A small sound classifier, trained from scratch.
Model: 4.75M parameters, activation celu.
Training: 10200 steps, batches of 128.
Data: trained on synthesised imitations of 52 everyday sounds, one a clip, 39062 training examples.
Rows from block 4, named by matrix and row number. Rows with one number belong to one channel. Each number is 128 + 24 x the weight over its row's rms, rounded and kept within 0 to 255. All counts start at 0. Numbers have three digits each.
# convs0: first width-5 conv (model.blocks.4.convs.0.weight, 240x240x5), inputs 143-155, a 5 kernel for each
# convs1: second width-5 conv (model.blocks.4.convs.1.weight, 240x240x5, transposed), outputs 143-155, a 5 kernel for each
convs0.22:131159141159169139145142162103133121155127154132092101146142144120115152132102068119129117144150116126133116106085142120124190135115123159137118116149145152110081149121153136136127139142116153135
convs0.23:137106094175139094098103148105105104099125123150098120095088095139116101106135133137171141141144136104115145105148074102125125148132113102119109137101117167159148182087124068073110103151129123136
convs0.24:140068077103154159124103111090134117159177184120104106118111098117125120110106163164139135150124141123145159168129109109108155099120137145120108167125135117148090146146148143135137133137145147110
convs0.25:123159131124145137142131152115131163110103106132149163106132151160163138132106143132154150144108131158098097143135175136133125153141137136112096081132105154152156154133113127118130111130146114122
convs0.26:147122129146193110090154157121144096095139136083097104108131163157140147147110128152119130131146140092122122123107118150145139138114138124111159106160115129109127102157148137107163195140097128105
convs0.27:136145118158134166103127141100105107122112107132141097135102111139155135103116161113111144175111161141101081145180128118132089102107132095107118157127114093125167112102158160143122153166145147131
convs0.28:108135152154158116128136133106080138168129133172138115142144132121148094067138102137141175127132141131119120134120137103140107111128114140135065114161120109111116120137134119124134118132126096121
convs0.29:125114120126133103113133089124112115143142105134144121114116106108108150140141100104114133116155138135154103123170086110126148144141161117144146133099164116075106107141177096100136089110121164154
convs0.30:116149106080129139144134145105118131142127129119113122142145091135133142160129122130130138118134105153118149125148133144179085169157125070144133096125129120102080136135108170112090101159165145139
convs0.31:158118147153108171163110112096144156137172159129122131129185139129136144163143129116132095122156148149157154124121114138156120105133144138145147143115119097146088149161116113096086134097135123123
convs0.32:140134129074151117156157131127132134136115134130125125145095189141126126136113169131185134121121111152152150138125151095126133169181101137105089126208169135157152100118121152109162127116145110105
convs0.33:163173115125129123106147136137143148093136105108142143133140100120110115146173106090101122108164135120151127137146114097142108131113146115122118137093107087122082159093085122125130114143129090147
convs0.34:145091127161098092106125171156136133111111131143154143106144124119128150124081113112107119179174139135158136166073141125110077144190125065110111120124134147156151173136157102100122102118100130088
convs0.35:133133092146148139165115131105120128149103117147142124107142097117133124130125155125130123134122122103101083119136092131161148102157099151090143145146112132127108139141170150114144143125100146134
convs0.36:155110176113124128075153095129098121162093137122111089121144124139149138120096135153154155131121197161111134089114155171130174129148095135115125171075148120106134114150132121164136154132147139117
convs0.37:160134098120113106124098093170117108116168176133115101142176100109143148183142117133112149123108129170136106153162139159116177110098151144144128149132090114104103114121118053134134125112149127095
convs0.38:155097145119117166104123119143161093159116141128133139078147107122153143159070095123111127128118159137130103167115128133163089158133105158148114151130117130096171142103139149171118158113096135081
convs0.39:115121097136124134159133100110101125156134143129108111125221146135148153134117101176114135119175137127125104122108091134094087146149130147120125173164125135120111084133136144113094160119130156114
convs0.40:108145092145115141167142135098136145151128096084098164183104114100147153142153125122099128094135179119112113131148142126130079112165140142116162119113087123181117122123077127186098101118092136142
convs0.41:133173135132127177161139147174128154124136103090101089120104114091071085084138112125132148128140133148176107150134117128119150145141129142092125130107167133128144198158147126114107098098094106095
convs0.42:159095168134097132159089134175121143113132106110129142133165149119136119155176098122131115117114129132156155136105126117110149162186117132154118132124156108129179150095106118147199167116086148096
convs0.43:175126136124084158120123123080125150162118147140137127146108146157157149146098151120115156168131146142103101124120121146143129171097131151086104139113112121135123104090115173078080160092120111095
convs0.44:117115132153131131087121162132082143120118161134134122133146097140128126127124124111127116125143157145168107123090101131108105134128170139161178135092144103166139123101112130162121123115108155160
convs0.45:139170167161155131145131118126141154139098105136138107128115115080114126116165143133151116139132137125153150079083122133124156133150142109140155129131171113132161034112112116141147112129129142124
convs0.46:100094157131070120062125134154116136119166174110111144063124160189149160147121093144183137111122146122121126137118138087137116138131151097161131109136119107158103133095080113164136153146105107146
convs0.47:142155098133158094115127121153176127108119127125132137128133150101087134138125151099087127133118123141179122098167124112101155124151129124143132126088123225093109130136128129097113125115099129106
convs0.48:122133159145151134111144106130109082115136140110128104137137130141128138126148131165170165131113161140117147120108126176130140157136112123136166121138123113109115184148137151134132156120142122072
convs0.49:126152108169162164123115113093144146125128112157120113119097092090111129122095130140119102146155136100109156147120098116098131119137130146136094160147144116129152140105149104147139125189158123095
convs0.50:118122167153112152157137137082099120180120137131172116122108122105146140150110121080129128093118114121094142128156094124142138130129114171090123127155129159158103148111117117124114103104113147096
convs0.51:141071130133121141156139149098155100157159159146150106121108147141112093128163170138118122168087108088122110139120117102131122129120141112185102126103118132102093109149091100143146146102116123132
convs0.52:147117081122139075133102150176176129125115132096112085108149102144162164165095108121138129131117116132121117135145122116155087108124162163146153125107111121138153153106124086118111135121109129161
convs0.53:135121085134126141085126108117091133130107135144104130140125095141125120165100121094162143117130132143144128126125066109116090119125116178136128033088132159099115150052118108128102146147123154133
convs0.54:161129138108114089110165114138108133136130122147145093082151143140130145124139104144184091100144176148131108109104147120096114098142134118118131131167133128150090105131099106159156108125106118162
convs0.55:110137091137126114114125109090114119146134108139110164137145124148127140143167100106143113148132154129124139106116138148121145127129118119163055137104148114140119139140119139129088128137148139127
convs0.56:155099123143146094116139113143178116161108119107115116116150089109095131163136123120128129138106103143134147151179133146100142113120134106088149166118123121092123191128155139121082102115119141122
convs0.57:139116152097159161081130134130127157138114142124179140090127139138126099075109143122107156148181100097093138135127122094118099141109101148116125131109122139147116123134113140124126182139092166150
convs0.58:101100130100112165123104108131126106140164101109124081079141107117149133114136100144128106122142117097159110174161118118136136137123156097096143163151110139133131119153173105080118121169146117130
convs0.59:167107128135098138117117113131117147133132107095112160100144126106090128140124138130145165114143107128151142151137129122141101167109146127085148145127109123154129173180142076103151136130123114126
convs0.60:119082082146148131100107170170148099119118144138090130161158147116132150172119099128144151105089121185199113145101088123081081147201190126115103095151133121183114110107114114097122136094092124154
convs0.61:108111125123133104093154110141111077122120127103135159193110101142117107113162109145128137112159132134107162098132130125146126101167200107083135119154129147171138110111129147144125119110144169160
convs0.62:132145111113184157155158116143126148163129090126136166114100112172110149155144138149093159154151160150143117168080075111114129146093127123125148128112128135110162131121120065123146155136173150142
convs0.63:128110114103078159134115118131086122147134142126105114078092102091132175188108133115139184218172149169182166138129115119121133187134149142147099163154148096142135142156145134126122152142127106102
convs0.64:126121122156142156106100107097127138124151120134069150174120137096106149124133155130147112122123162145118123117073128152109120087146129157154112121100157127170113140088148096091117090128149142141
convs0.65:127082113129110124093128092135137120141137127163143102101134127120117133101135124143129165113122140131132137157111118097082119168126111147124134122133110123136147112135077104158149127147156129149
convs0.66:127129122126107139132158125117115129116113095126125071150142144142160136090164125137092097141113115121113133146127126098121169111095144169161139079083127115139147132104114135098125113100145102102
convs0.67:114115119124082102107146141134126116118148144098123132112137138135156115130129156118147121124157162137148126139139137120141140163138122156175122137144116140116098085130179152154191130113110125142
convs0.68:129179156146109105134139144096143152114133067120126080150136130100103141140121133098107116113119145151139118153146096112135176085089131150132124124131125159131155118118121112134140125144141111150
convs0.69:151089110133083177125139107110128148132169135136118161107116074082104118102146146096106111140152120143131126099095112138130145102156135121077101139127135124119133124124092133135109158132113169130
convs0.70:080158160105110134130121147140120142132122137149142113125150154117162106082115089110108126146137134117170148084143142126132142141123116160129124127100105107109138110140107116100139094095109158126
convs0.71:095081110114153178137110107118154140146161166150161100139142129147118119111145105132052111147131153146113143101101141128126143137131135101078080139123133100182084112172156135109169147150141146087
convs0.72:133079165136110116152127133160111149121118148148133115124129100124139130109092126123136127116132145143168105117135160149147107185083135156090108139166117110163118152132159123138110135145149121148
convs0.73:150101131176104137114125120093113150167153141137137144119118119122104145114128138102203145134094094113156112182107105140129086114131103118116148188084181130125094130150126139114115121128110147123
convs0.74:114147126082112148125106100153117115103131144116174112124091126133142123110110168108112136114134132109120100126123123135164176113132116151112185142106096118096121108125109110123170103098125138109
convs0.75:140174119155129153118076107143153118120147113129137113073157150084100147118107117152097119102123127075143131120107147112125147138126136168143198102097111078103134109147106103129123136127142118169
convs0.76:132120126074133161114125116145156150125059124112160156092152139159118065093129125127109116134091120120150133135139133135150138120096105150156163142114126131128132092150107131111126115139165147079
convs0.77:108145128118108125115105124080103113100108134138100129147145174168151113124132107106129156133112132107089114105111159139116136142140090156161105116112082103101058110119078092134116127141134191116
convs0.78:122137150153139118129108124122147141121124125145156144108126119112119132098131126099131142144131108129142132141114119137104161181120134084133134159111156131102123090120096083118143132159161102097
convs0.79:136075131178120126111135113148160134115131091111141139157130077113141155173122110110145147121125137143101158154125112120128146147130125193162177145097110160179151111142128109150126107113139128112
convs0.80:144097116116112166118143144107140171147140115122168155124087108104135147110166131089073143100132186144114142132140166120135121168124130121159128131140110148124095135141122150140095129138150157109
convs0.81:153108142092138141158132083138103103092105115138144092125103149144129164152158142172128078166173114130113171144111127097102155111146157152145111107095129162114171099182115115138116149096101124097
convs0.82:146128079112109133112143113097124124107118145102169126160104121084121135140100135098124128101102130136145095156147133128123170147106096154166140117119125134133139126111150215118103172119106123157
convs0.83:118121135139128172115113135126137137123138113127203107150128138118090156140149090122138073093140137109132152099093143132139119074110130124143125119127104138118119138091137135131134132118102145105
convs0.84:107155115127174102115124123176144101160111124134110120128192106154133114132137122135139090129117140114148117151140104146100078128099144137129152127107125135109172147099126126133161102153141120161
convs0.85:088099132133142154102127134087113156141113142172141098124102091117123113091131137112112112156145114097132104093177136100130117135122101139150127117077092099136124124125137122115152108118126136160
convs0.86:122144084125125138122114092115127089125138087109151090145120116117148127100102170123148137111131131108110092080095119156171155121137108183156118131105139067098144132097121148126130142139117133083
convs0.87:142128152131104130102125120081125135120114112118073106143125179151158124105121098147123073096132185182137201115132106119104116108138155124120135113133152106097085104108135105113150080082135146148
convs0.88:182115128091097135157119132169111152112097147123141137147118152127141127129139169129126144159155119116126107141130143079106131129131170102100084104130138129137112151104151163136164162096147153140
convs0.89:122154107110171138133105107123153139099095124153145151166132168128105116114197139083099130106104138112140149123169089151139124131118134176134120142105090123090108145116150151113113110137146139124
convs0.90:150090133107122108142107110107142131137141131148147070097147127135110156137066136134108180117097160112121089175128126105133128138097128109121107148122119131136139130119148122145153138112167111097
convs0.91:138183120142102146115144162121108139118121119160118142163097144132157136120120100093118124149119087134139079130106099117120144183132131108092142124137101139161098079107147136161168147107123118154
convs0.92:143122097159154139097117157145125153103144114142159132119133133118137134146155134152105121152172174141133146123086125136124137104098145095158112106128146154129097101141132153161142140153121144141
convs0.93:165138092144074112134166144130145087151146116134137128108228154134119151126134144169156122122118160135122115139139129127118141115099144122098118097137119126120129127119124144174155146138104105120
convs0.94:106146104125108100105093117124132143110150118090132084138124126116107114121169187111168108122159154131137137081151133100111118108107139105117110083123119104158142118079118130150126122144155099130
convs0.95:133127123116154136166174098091126122123097104155121143126156115149131154126094158132133119141086130143125127152172102118084124116147151140119161139114136152126123152154109138131116160125132145080
convs0.96:145187161126162153119123127097122120178141117122111117084101078064124085101133117109146112142148099102106152114141153133128114153146092146136152112103101121137122129166083158177147131115095178128
convs0.97:140129104129155127101111146150104154167108109105121134145143145103095109125089150108119126104131092094150104165165138110143127136118116115112138161182096150107128192133161109139104145127154143130
convs0.98:120091119164154098131124133147156139108150146148141127128140091111108100103114141166113106105139111135164115088156136140151122137136120143139180083093119094092172106172137156142104100116141104128
convs0.99:108118129122149097100127139110141107147124113134100107102112119131163164143134109127117100133140142147143147150153166132083111109138153120173161132101132143150121136125115120089130137111127153125
convs0.100:117161110127100163116157147136152087125127156122131146157129082129150157154049130083130106127137141173146121135094102119153113106158118162117105111105129124140152178136111116127123138120124141155
convs0.101:098111107131093102129146128172156099145134109119127122068167158100138134133162181092127136144148148132099134107152106132141130091088138101085094113109142149123159116115140138140114122161122158128
convs0.102:152129138133130092097097155110174135150107136080102104094108155169135092129101174151131157122116097117122131136173117156165129134113114139150142144150171083122116144140109102121130161146121122105
convs0.103:159132164117135113131107106137134132156113126132125116143128127095112122122090110122130163171109145111163094067098133173109082123193117096150123138123100097102142124155125138154124156122137109133
convs0.104:104067077128104154154132144125053120116158114127139073194147114141130140134120154121144128136163118159112126147106119117110136099128124127142114150118147149179088128121146129146161156134138108148
convs0.105:150124144143113109166132112132164149130121133140132115121131118120139146109135125127137158092116069099112160085127160164141131119115147166133115111107118088096103117161137158120138139148141127112
convs0.106:097142120124128145114098137121154146146136130123124113114137158140186163132133129087132105097114144133155124141109117112129138072087105140148138147155115112143107130152120141135129118159136113133
convs0.107:119120124132131128138132125131157145118068123108142113161105174114103133107116124084120148135124134132155144146125122089144147131118121157158106133160158086169198145125146129147109123150104120121
convs0.108:133120106095144075106136147118142141145119080078136148154120131151125131107151127097083108132163145129117118146140131151133166136122127123114154165135118120153135126102152122101126118136120118105
convs0.109:132139148117148167058127139131086158123139120133088161105155142147114100088125132111109116114126110139137074090144166127124129121071149147109139143154095090143156114104159155142150153145127108125
convs0.110:130095088143104120138108098095088113127121180110087132136150116072114109109121144155135096128144161132096121112144141155196170198130115091143146177120120123111130123107111124116140146113120104114
convs0.111:147129141117126142118109140120116144189170150137128103152131168125098109102108120137092099120132124125114139127098113097114133119112145150134129133070131098154133160136112104116073117135148170151
convs0.112:147158143155094151122159129136159123199117083086150126148151175162138175070116168131105064143114109075091144109113073149075072158109128139147117161160121127117148134134121116143153123135113134135
convs0.113:097103166120161141134149130144132161190137129134137119147128160113094092112078111123135139120119135128104125142097148138125097103104087092099106094097094140135144125117128101135141149119146144127
convs0.114:130122177106116127158129123127169176117094091127149138097074170133135146171107142171175110144118105130124163106125125120142131186183115128118120091117115089142154108074118146167144122100142126119
convs0.115:066112093115139097100115147179134101077130114145164113148126098133110104120156104112111100117153183158149070096096079149129114128157149104142134113144111157121086153075132161146158103113124139156
convs0.116:172171191158090141175198145147139154120106113099131176147165132134106140160112154143200101128138145134144138112111119109163144154163124116174168103085161103164087156076149171156160093128154126147
convs0.117:143120154154129151109168163149144119129102145130148098120161145140140138143119137131118130145152153103144111145141121121123158128105123130151143132131178142017164163109176155132102121129083133086
convs1.22:117110139106144188128162104135075167136119110118135115140099132150153171145174143110168134151137132114126131084131157108140107109112088101120112107093114138143152116134158133132150164126131124109
convs1.23:168128111141096113127138119121138135115105197135135102138086132157136144135099132135123115123136102143117093108105110111155173122122142115169159144140112153113138146112091127123167072109117145144
convs1.24:117120127138125140142127124138118115115125180127123083116110161156127123132124138103132127141130123128128161142113092145102131103086153099085118138128138136143140137118115148114133143124113157140
convs1.25:115155165167114128134140088167106131128094102087164105101148113108159110112130141186102107150165189164110068132073094148155158124123168068161109131098136145129106154117132117122144124147094141143
convs1.26:114129116130086116088130162153116115119154167175167133134148152125096127138119118098140148176164162163187139150144157124170150146160166154146135137155156134129125151126133139141144105107143158113
convs1.27:132139180116078098100121111126155148124138102104142105123093149117131133154119157116103142146183147109073092145101096136144102133166097128144118115133113065141109126127118117112122133106166125139
convs1.28:157151142120108130133117135098096095123109117086114131107123127117136121148131133110162118128115128151117152152121140146134156132133166096104104101117114093132155146165115129145114137097097120132
convs1.29:152131107110099148162130127116160127158138127136128132142121133130147132148143139122131136109118089102124166136105138095114122125077106137132126130170096110158102065117124128136123134089118136123
convs1.30:119132103096131108136130103161099153115160151107092109145118144104133110099114088077135146148117121157111121095114143120139125109241130109121097104141109128134168127093135075156144145116123132113
convs1.31:105149155102179144110135107097110135123136110112098135128124109123109145146134141155133126099110090124150156141113124155113127150190136129113136072111096136088094103113122136143140105129156148145
convs1.32:092139166151193155114140115145167126134134146140156129154161151122127132131106131135144142147146135081086129080088141141110100094139139108134141136144142092134121138152133108176173133121091131123
convs1.33:091106130144146098108105146118170133170099147094101141115101117132126114098101134178151114128115125119098172147161114130126133147127100187135140163128116140080163138140116148128118131137140155136
convs1.34:158148167147113094101122090121146118098111115078109126147136174135159153152110068150142120127112119123123151102198118136171152169155109150144130132170151167140143118110147149136141129135108131086
convs1.35:114160129144100136135104094121109140125144137106116121158094114119121090114137143148099140119105138122131142171093112125112073162143179122172123151086101139125155104111144140158098187088134116147
convs1.36:125122116127142132154076141130117168125131127087121147137129138128074089099102171158157142159135101172141099109137142125141149148121086105135099108158132115145133093118113153119124138127154160119
convs1.37:128107128134153124127098116159118104123133097102075136173157133119115127122144083120165159127110131127141155106105141131110144124108171137141134095155128159138157111128119127099114122130126133099
convs1.38:153137135090142105147105142147107108097142111090160113115115130177130167138095157138141158129152154119096127116114143166136111126162104126122149142124074144104151151121098131090134148122107129136
convs1.39:132114122149129148124152141073128126164098146112141110153142163142128140123127146118099100137098114137135083152119137143141123173166149091115113165135136136101134146069119147114150169111132136121
convs1.40:112121136146107104102150103163136151093134086140138163126120105117109164150133142091142140120077084090130168100136118105125117131083152061143128121150137150133145145117089166163130129140139085131
convs1.41:142097158156113096113112138157176135138119090103113115152152106146123144136100167128164123163100145139136119129130142097187098136082134172158106133095098112147088137108101170109116155147165094132
convs1.42:099152124142182086128169097113158117139159113152112147159116125129097132140148124138170099118094122141129158114133109092162118110109150131143197133110115134128167117173088104130110150182119185070
convs1.43:127128090100137134121090129120096120089134136139132155132180118103105122120111153087121137102116135140134117130139121115114134093080085094089113149123139112113124125136105113120156150158134120108
convs1.44:130169138154186091070124157118120128140111090113122126092063171153136136142134089113173109090127096140140134132155120100115120108133124126132082135123112108086175112167147099116136119095111114122
convs1.45:131120140146149145123127093144151157167147090124133106141111136132171159152172158118134151147104087105123140091133136137100085085112122145106132147125113088109131138110115102144135129145138110147
convs1.46:153159128152107136126113148148137168129121108095168117094119109083140159122150149125132105088147110120152145123144098124078106118116124100116048087155113109133145110112158119165161108090128073118
convs1.47:111160122120142123146164152114102080128120135133121108141130161103126109131082170138135135160173114136131161120184141174174104123105125131122100134112108162124079160135122135127136143157122133120
convs1.48:117135089087147088118082070105114119124127121083101134137115115119116102100125160147209138123114069109104134101115129139153161168166147138123164133125096142113132083107123097141078158136102102126
convs1.49:148084082118149127131157135123076101168123175173111112105108126143133122164128159134126124171101116096097109114141137125174153109096099136161141111119145103170099118141096179086148152123139110123
convs1.50:144109138129113104154162073133127102080070137161141142120106127137119121108075168153130109134101136157124135099119144100102116107104107095105099142118138132152141132150148139103142136091115118114
convs1.51:105135084151151149104141150157113128090131124146128169086171124101124107148113168128164168152114128128131113135124122131114154118099161154101150133119122125110140082107126123135125103176126146111
convs1.52:099093122129152122156134113142170146148108114116124138127168163128106116108121103147128118109129115136106147172097130136124183156131143184144124156149151132116131072184135132153147092143139138154
convs1.53:107122131112122140146109142128110121098107150140126114190099149153100167126138152129101138114137098135134161140100114096111135160098081135154143161136149156113150158123083141125148143102119086112
convs1.54:116126097121136172166148147145128129139121148118178144105119135159132121130147145107104109120132111102124122111143095164160112130126134142097136180149124168130076118130110138099106111141121127150
convs1.55:128106146135152109135145146118167128127148137121123140123147151128098137125146095147123148134157143126143112147121152132127161155127106125165120113146120113104132181155130119173115133125124112135
convs1.56:147123134162102123114110153110133097104123136099132136097136132133145157127133116102140112131138103113110123106136111108134140083125160211138111150089108144118107097131114084104123156113110136124
convs1.57:123111128160120113145122145125093123145123119141147120085154126159156164141117161133079123112163070120139116157187149151199170093100130172120133145114147177119098127133128130149143108139100117146
convs1.58:155119132119116130148141118117141165134122118095151162097119113128121125144119124149139113149098173183176105123129081123140091130162151168115122141105150143148133106116147153135117112100124131127
convs1.59:178134150104119111179145168163135163132103183103142145148071126133116138163119164143132137154120122146111107139131108097135153109139155209106101124095150140102156138117129168086123107133106115128
convs1.60:132104107110151136125130120150134126100121151089139109107119134136133137128077109123103121126148092094191139181136120142152127179137111174158130108094128103151116124113134125137122127131118109143
convs1.61:151129120121100112168120118162107102104152102153126107137131109171132106171164098120135132117129096162111097156124135133126145120086134058113104097168184150040171140127144126129121138106134098146
convs1.62:139117133160088140123122169096173141110149119159117126134108151137116095116152162104118086137112109095147133146128085123174153116117090094140121140134102121108119090149153142090139127146131126140
convs1.63:097133143158162079158150110159098130122115174112122096123126095073149110103108120139124128091095124186146117088142144077144132096125122125109142161137100155153108090143147142138097113115124132136
convs1.64:157175143084133125112111114091133091187118142098151132164125119123083144148086117178096136139110120091118121105084082113121110137099149114132157152153137112126129131126133126100158099119060138084
convs1.65:093148115167149108161108134106116085148139150134151143109114132125116142144096161146105081106119123130160144138132150125135108136152098125083139112146166099129173173132102138148147125128128148148
convs1.66:117105153131105115157098143104129144127139147121147117109099155127073104072131131128139089138139139124114096127118152118124139119143082171117102133133149121128140140125157109153149128110104129127
convs1.67:122137146125144111142149159159102139155118160110144128114149130139146145147121149117130086132146100163114136135145111138086114138114125146147154114083105139098076080119132117095148117145166135103
convs1.68:099116114101150093152100142163131122132142129131106138121149149124122106085139117105114121124071108124127138130120126135111112124129130093118172137118126108137110130150098106149094110123152137080
convs1.69:135125112111118129144147126123117092127123176118119143139121174116162139122112111131114113148114102155157183168185115108145114130144174126115109102104118149119139131161095150160131161101119083089
convs1.70:118165116115101143128143139124113131105105105129149150099099169136128164118119102105135172179125120118098097083151141128091121103124107118132132131141097090094151148124156131121118169162134156106
convs1.71:111125093146131170149162140121088107181143112119173134122130126125110171144135135143187133126144122167117148145139131123110122119141150155073150111126167130098145097145154136137146134143121128103
convs1.72:119109085096136110140161144137127145172141095129117125127118134149165140150114148113125152121099107124150162105148184160128086118178158125117113144090129138146107077168108180149106153132113092087
convs1.73:127150131179115165147138146099160113084090140098120126147171155136136150122103139112165116160142125122106132136136134114136125152096117171099121114137119151095137092123061104084106144127119111133
convs1.74:102117101130182138148143109150174137149144149116139130116156099140135113139093097169152131137146111127119136094087119169152127166137119169104078143127167099147082162124101155139102120141142179116
convs1.75:070120129127177129162162146153108122123108083114148123147113126095131141126137114147108093103141121115145163110159113101102141126112141120125110105187107086099110114090115122134117089133128139140
convs1.76:118151129167130154175119150134062181104138095131170094138122137135115126156105133139142082147134136154125114132158139144112138154141152148154141132162141116172142141121153090118111112139127152121
convs1.77:143107141127112164104173143146086114135117134172122123176145135121105122143205101195147135117147111133130117101120113139070124135104125096125100118131097125101091107117142114139136166093154147120
convs1.78:122088149112091146097123117112096110104149120148139130166127107112113112141143156112163132123123143112107146140117149104165135140161153115083123140130142117123124074118139138126125130123108163128
convs1.79:107114105147109122149133186098150053131087107084104132093110166146115155099142090176156145138128130111161166106156075099150138139139160139124157114134170102101145129146126125119140164148131154086
convs1.80:107109103158124087100107120114139159117109110111123067147168115121085104119111159174160118152130089115148131108135092135156154066120148127124122142146093113176121129092086077119110141118118102090
convs1.81:139101128150106154135112122139100128178130127117133101135108119147110159109128163136127073144097167123168144123163127149124111147130092127151155128114126169133120123136125148153127121141139119080
convs1.82:164106105121144126149151135120125107154086145172138135100109115108096110125132098121123099109092118120134116124119114100119153132130117094160152092152132127135161137142114110105118078146146120133
convs1.83:145110146140133135137106135083137107127104126085099109128111141105161138118105096149158122123111121095140101159100113159163148186135111106101090101171141138112168135141126128120135160097171183150
convs1.84:063083153108143074132143108129143136117125099090129117148064141129115126130152132100138114114153131143111179114128098083129092137158160124112130127130104122110107123121150093092186138131091115111
convs1.85:103124091124195104144125144116114120085098138139100136131128136125107111148122103163083134116101090071136112132111123108101122115136137114093120135144126166112172097108109077069065160135102112082
convs1.86:106113145124116132189127130088067102118139126121098149143128117123105143135159157094116099148165134103156151089087127117117188129098139120103148101106130120124124124131093130160131149114139128160
convs1.87:082098097126081125168148113133107088129138146142119125087094131138126138149124078102119095129078104110143155150134157119137090114112152140126131128136134155118132114112107101128104101085111181129
convs1.88:148179112118110145121136109089109163120143145143128152115146096102120158119150121153134103112119118119165141101136127126119149126132144143138082105182115106141119153116134125121137087099095138110
convs1.89:123109144157134109116102162114141139194163090109103136131132124136150144159161150120147147109097090107121131102147153127117105164115145137090095142113063079128087113131118148087102126142120119101
convs1.90:122122131118165135131152124089149138073133154100111154145150153124120136134097197160157163135145124124111115136123105123142133127127129118097116103124114131125168137173071133096123123168114112119
convs1.91:133112135111160145096108133132172148115155170138130156150153120121107149141136141173157097127125102108112128122116096097125106116148086158102102128135119122104111107119150123139124086077129100100
convs1.92:125163121173128137122133162122145135136128127095119151143123125094133162086128115120137144185122114118115127140144140142100163127121114116160151052162108120104114127122110125122121106099112140136
convs1.93:143122140117144128139111172106140112149133092122146109108118117145121114130120112096128131129094108160135113139109123122090120092106113137127101165124117097113109093127156119111132086129121154138
convs1.94:117126117136112141141140139103121123117144150129117114110131125117114138125181115155144116114149130148134111125124118142109103101124135131140114142091117112143105099137096113105127132120120130133
convs1.95:086128123130116139132156114113167171143114112107165116128149129133132103169132152161111123129101123099115110105192131128105148197132157076064101115179117134146115112144115112134141144123104117147
convs1.96:091113129159187166106104150088140144111080153124152130170120158143117155145122090093074085128104143144147125141128100104123156153127169109075145156122138088107159109172142084113132169142150117127
convs1.97:128147166126125083116105113105139122146090157133092064111097121117144124183136085100111070166144128113107132164147106153104173115118158240122121105086113141167139140125127157136123103123150138130
convs1.98:139167091119138128150144134152164111113123139139142147118137118108145109152161148132115096110104131132128124143108130149138106156134103106154140096158183120113106171132143148123124087093087130102
convs1.99:094125138095125102081111106150183149120168125096117156136128157137125118149118150115123117122151098133167112084132136119121127174111139161144098130148118135119084128193191148162157101152158169148
convs1.100:144129136143142141160107148126085133087133141139139138082133101087106135137124126175127129173103105158120105116137124112105079123127089117118141110085072088142083110119130163124113133108128113102
convs1.101:136112151153140124152130179141143124134116145104157133124113135146145130136101171178089124174136141118118112130143138124092105138109117107176136125132116117124131124184132119112132093092123093130
convs1.102:169093126130101090126115126114155137111080115110095116129171112123104143147092129111146139186162129169132142157143160152115145136148114151084122119084104106124120123127181159129130120150144113146
convs1.103:092106109150163121128140188108174125115129084092103162129131130143113132116127148125129113089080088178173097104095108109165134130114123135126134160145143147115122138121116174176112105121123134124
convs1.104:128125095125115157113152143116073098069112150153094136099154123119137105149113081135115126165143131106138130114175144139108115111110169151097163129140086179137101170121129156163135125145126128127
convs1.105:133082130130113133116135124135136120146154194134089110123121112139123142125149112130101129137155136116109119124128102109095090121136101134138148127052135115104147148118102078079114122152144148112
convs1.106:150103093103093103126158103117136123110119171097143101121117107115096124163150140131143130143133099112122121137153124115148171074108198123114125111102123154134077114114102114136121124110130139099
convs1.107:156126132137130094139117139124132107151100137159116146110107092109114133110121117148097112139139171128086109124130086148144139123106120127126186142137110126099148136101108129115161115101119085141
convs1.108:110121088173176171125137154149176124148118144138090113137107123143114146146145163140118102076111078111162131123148100112169166129138173156104135159093129109089139095159137112183108135104119142140
convs1.109:096108130095140123133146197111134122121131152071118064132101144110111147126100153150074157111118139144143147100111142101134096095117175101099126182134145102121160128122128122099153145121104145124
convs1.110:139145110098137139121078101184121128135166160148143112144088130116118120131138136120108140150160142135162138120133149123125135155151165193126153138133116132122144127065104149140153078126107098126
convs1.111:166136139130131142132138125134164139144130150096142140084119119153095177155133170146141121144072091100141130073131129149141081145106120133093113121135110135105096147151144138146124130082112125136
convs1.112:162129137092096124146088149155139126091129135173137155149136142140130134157148134126104140139108159140149114130103117120093113102172115159168129135162146128141110107121130136105143140135124130122
convs1.113:110130083109142086128128142121159057076100089118148123114116119112102104116136113134153157151162104157119105141149116128164132143117090132132139125133136120118111147140160161134156152146117105110
convs1.114:088149115109097175134121128168079136151096076102154136098160121090125145171131148147155134135080094125096118119160166176134115158106068180130100129141111139109172132168119081174109132128124146119
convs1.115:121142151138131101134161130149132145119116184147130139131128143149152180150135114085107099117126104133137163141113118135156130091156099158163103114118154161126126129078088108135153121087108127120
convs1.116:115135107091181123093118114138105134133049152125121116162120130147130106148136115154149148105149123124125130093118141107156126123137108192138127142138124165094175102141138077121109120103143092120
convs1.117:127120133111136128141105141145138137129107115128128128076103147105133172137146122112126146121185121134155103136098134142160135106118121133149185140128073140169140115151142122120127099118131074155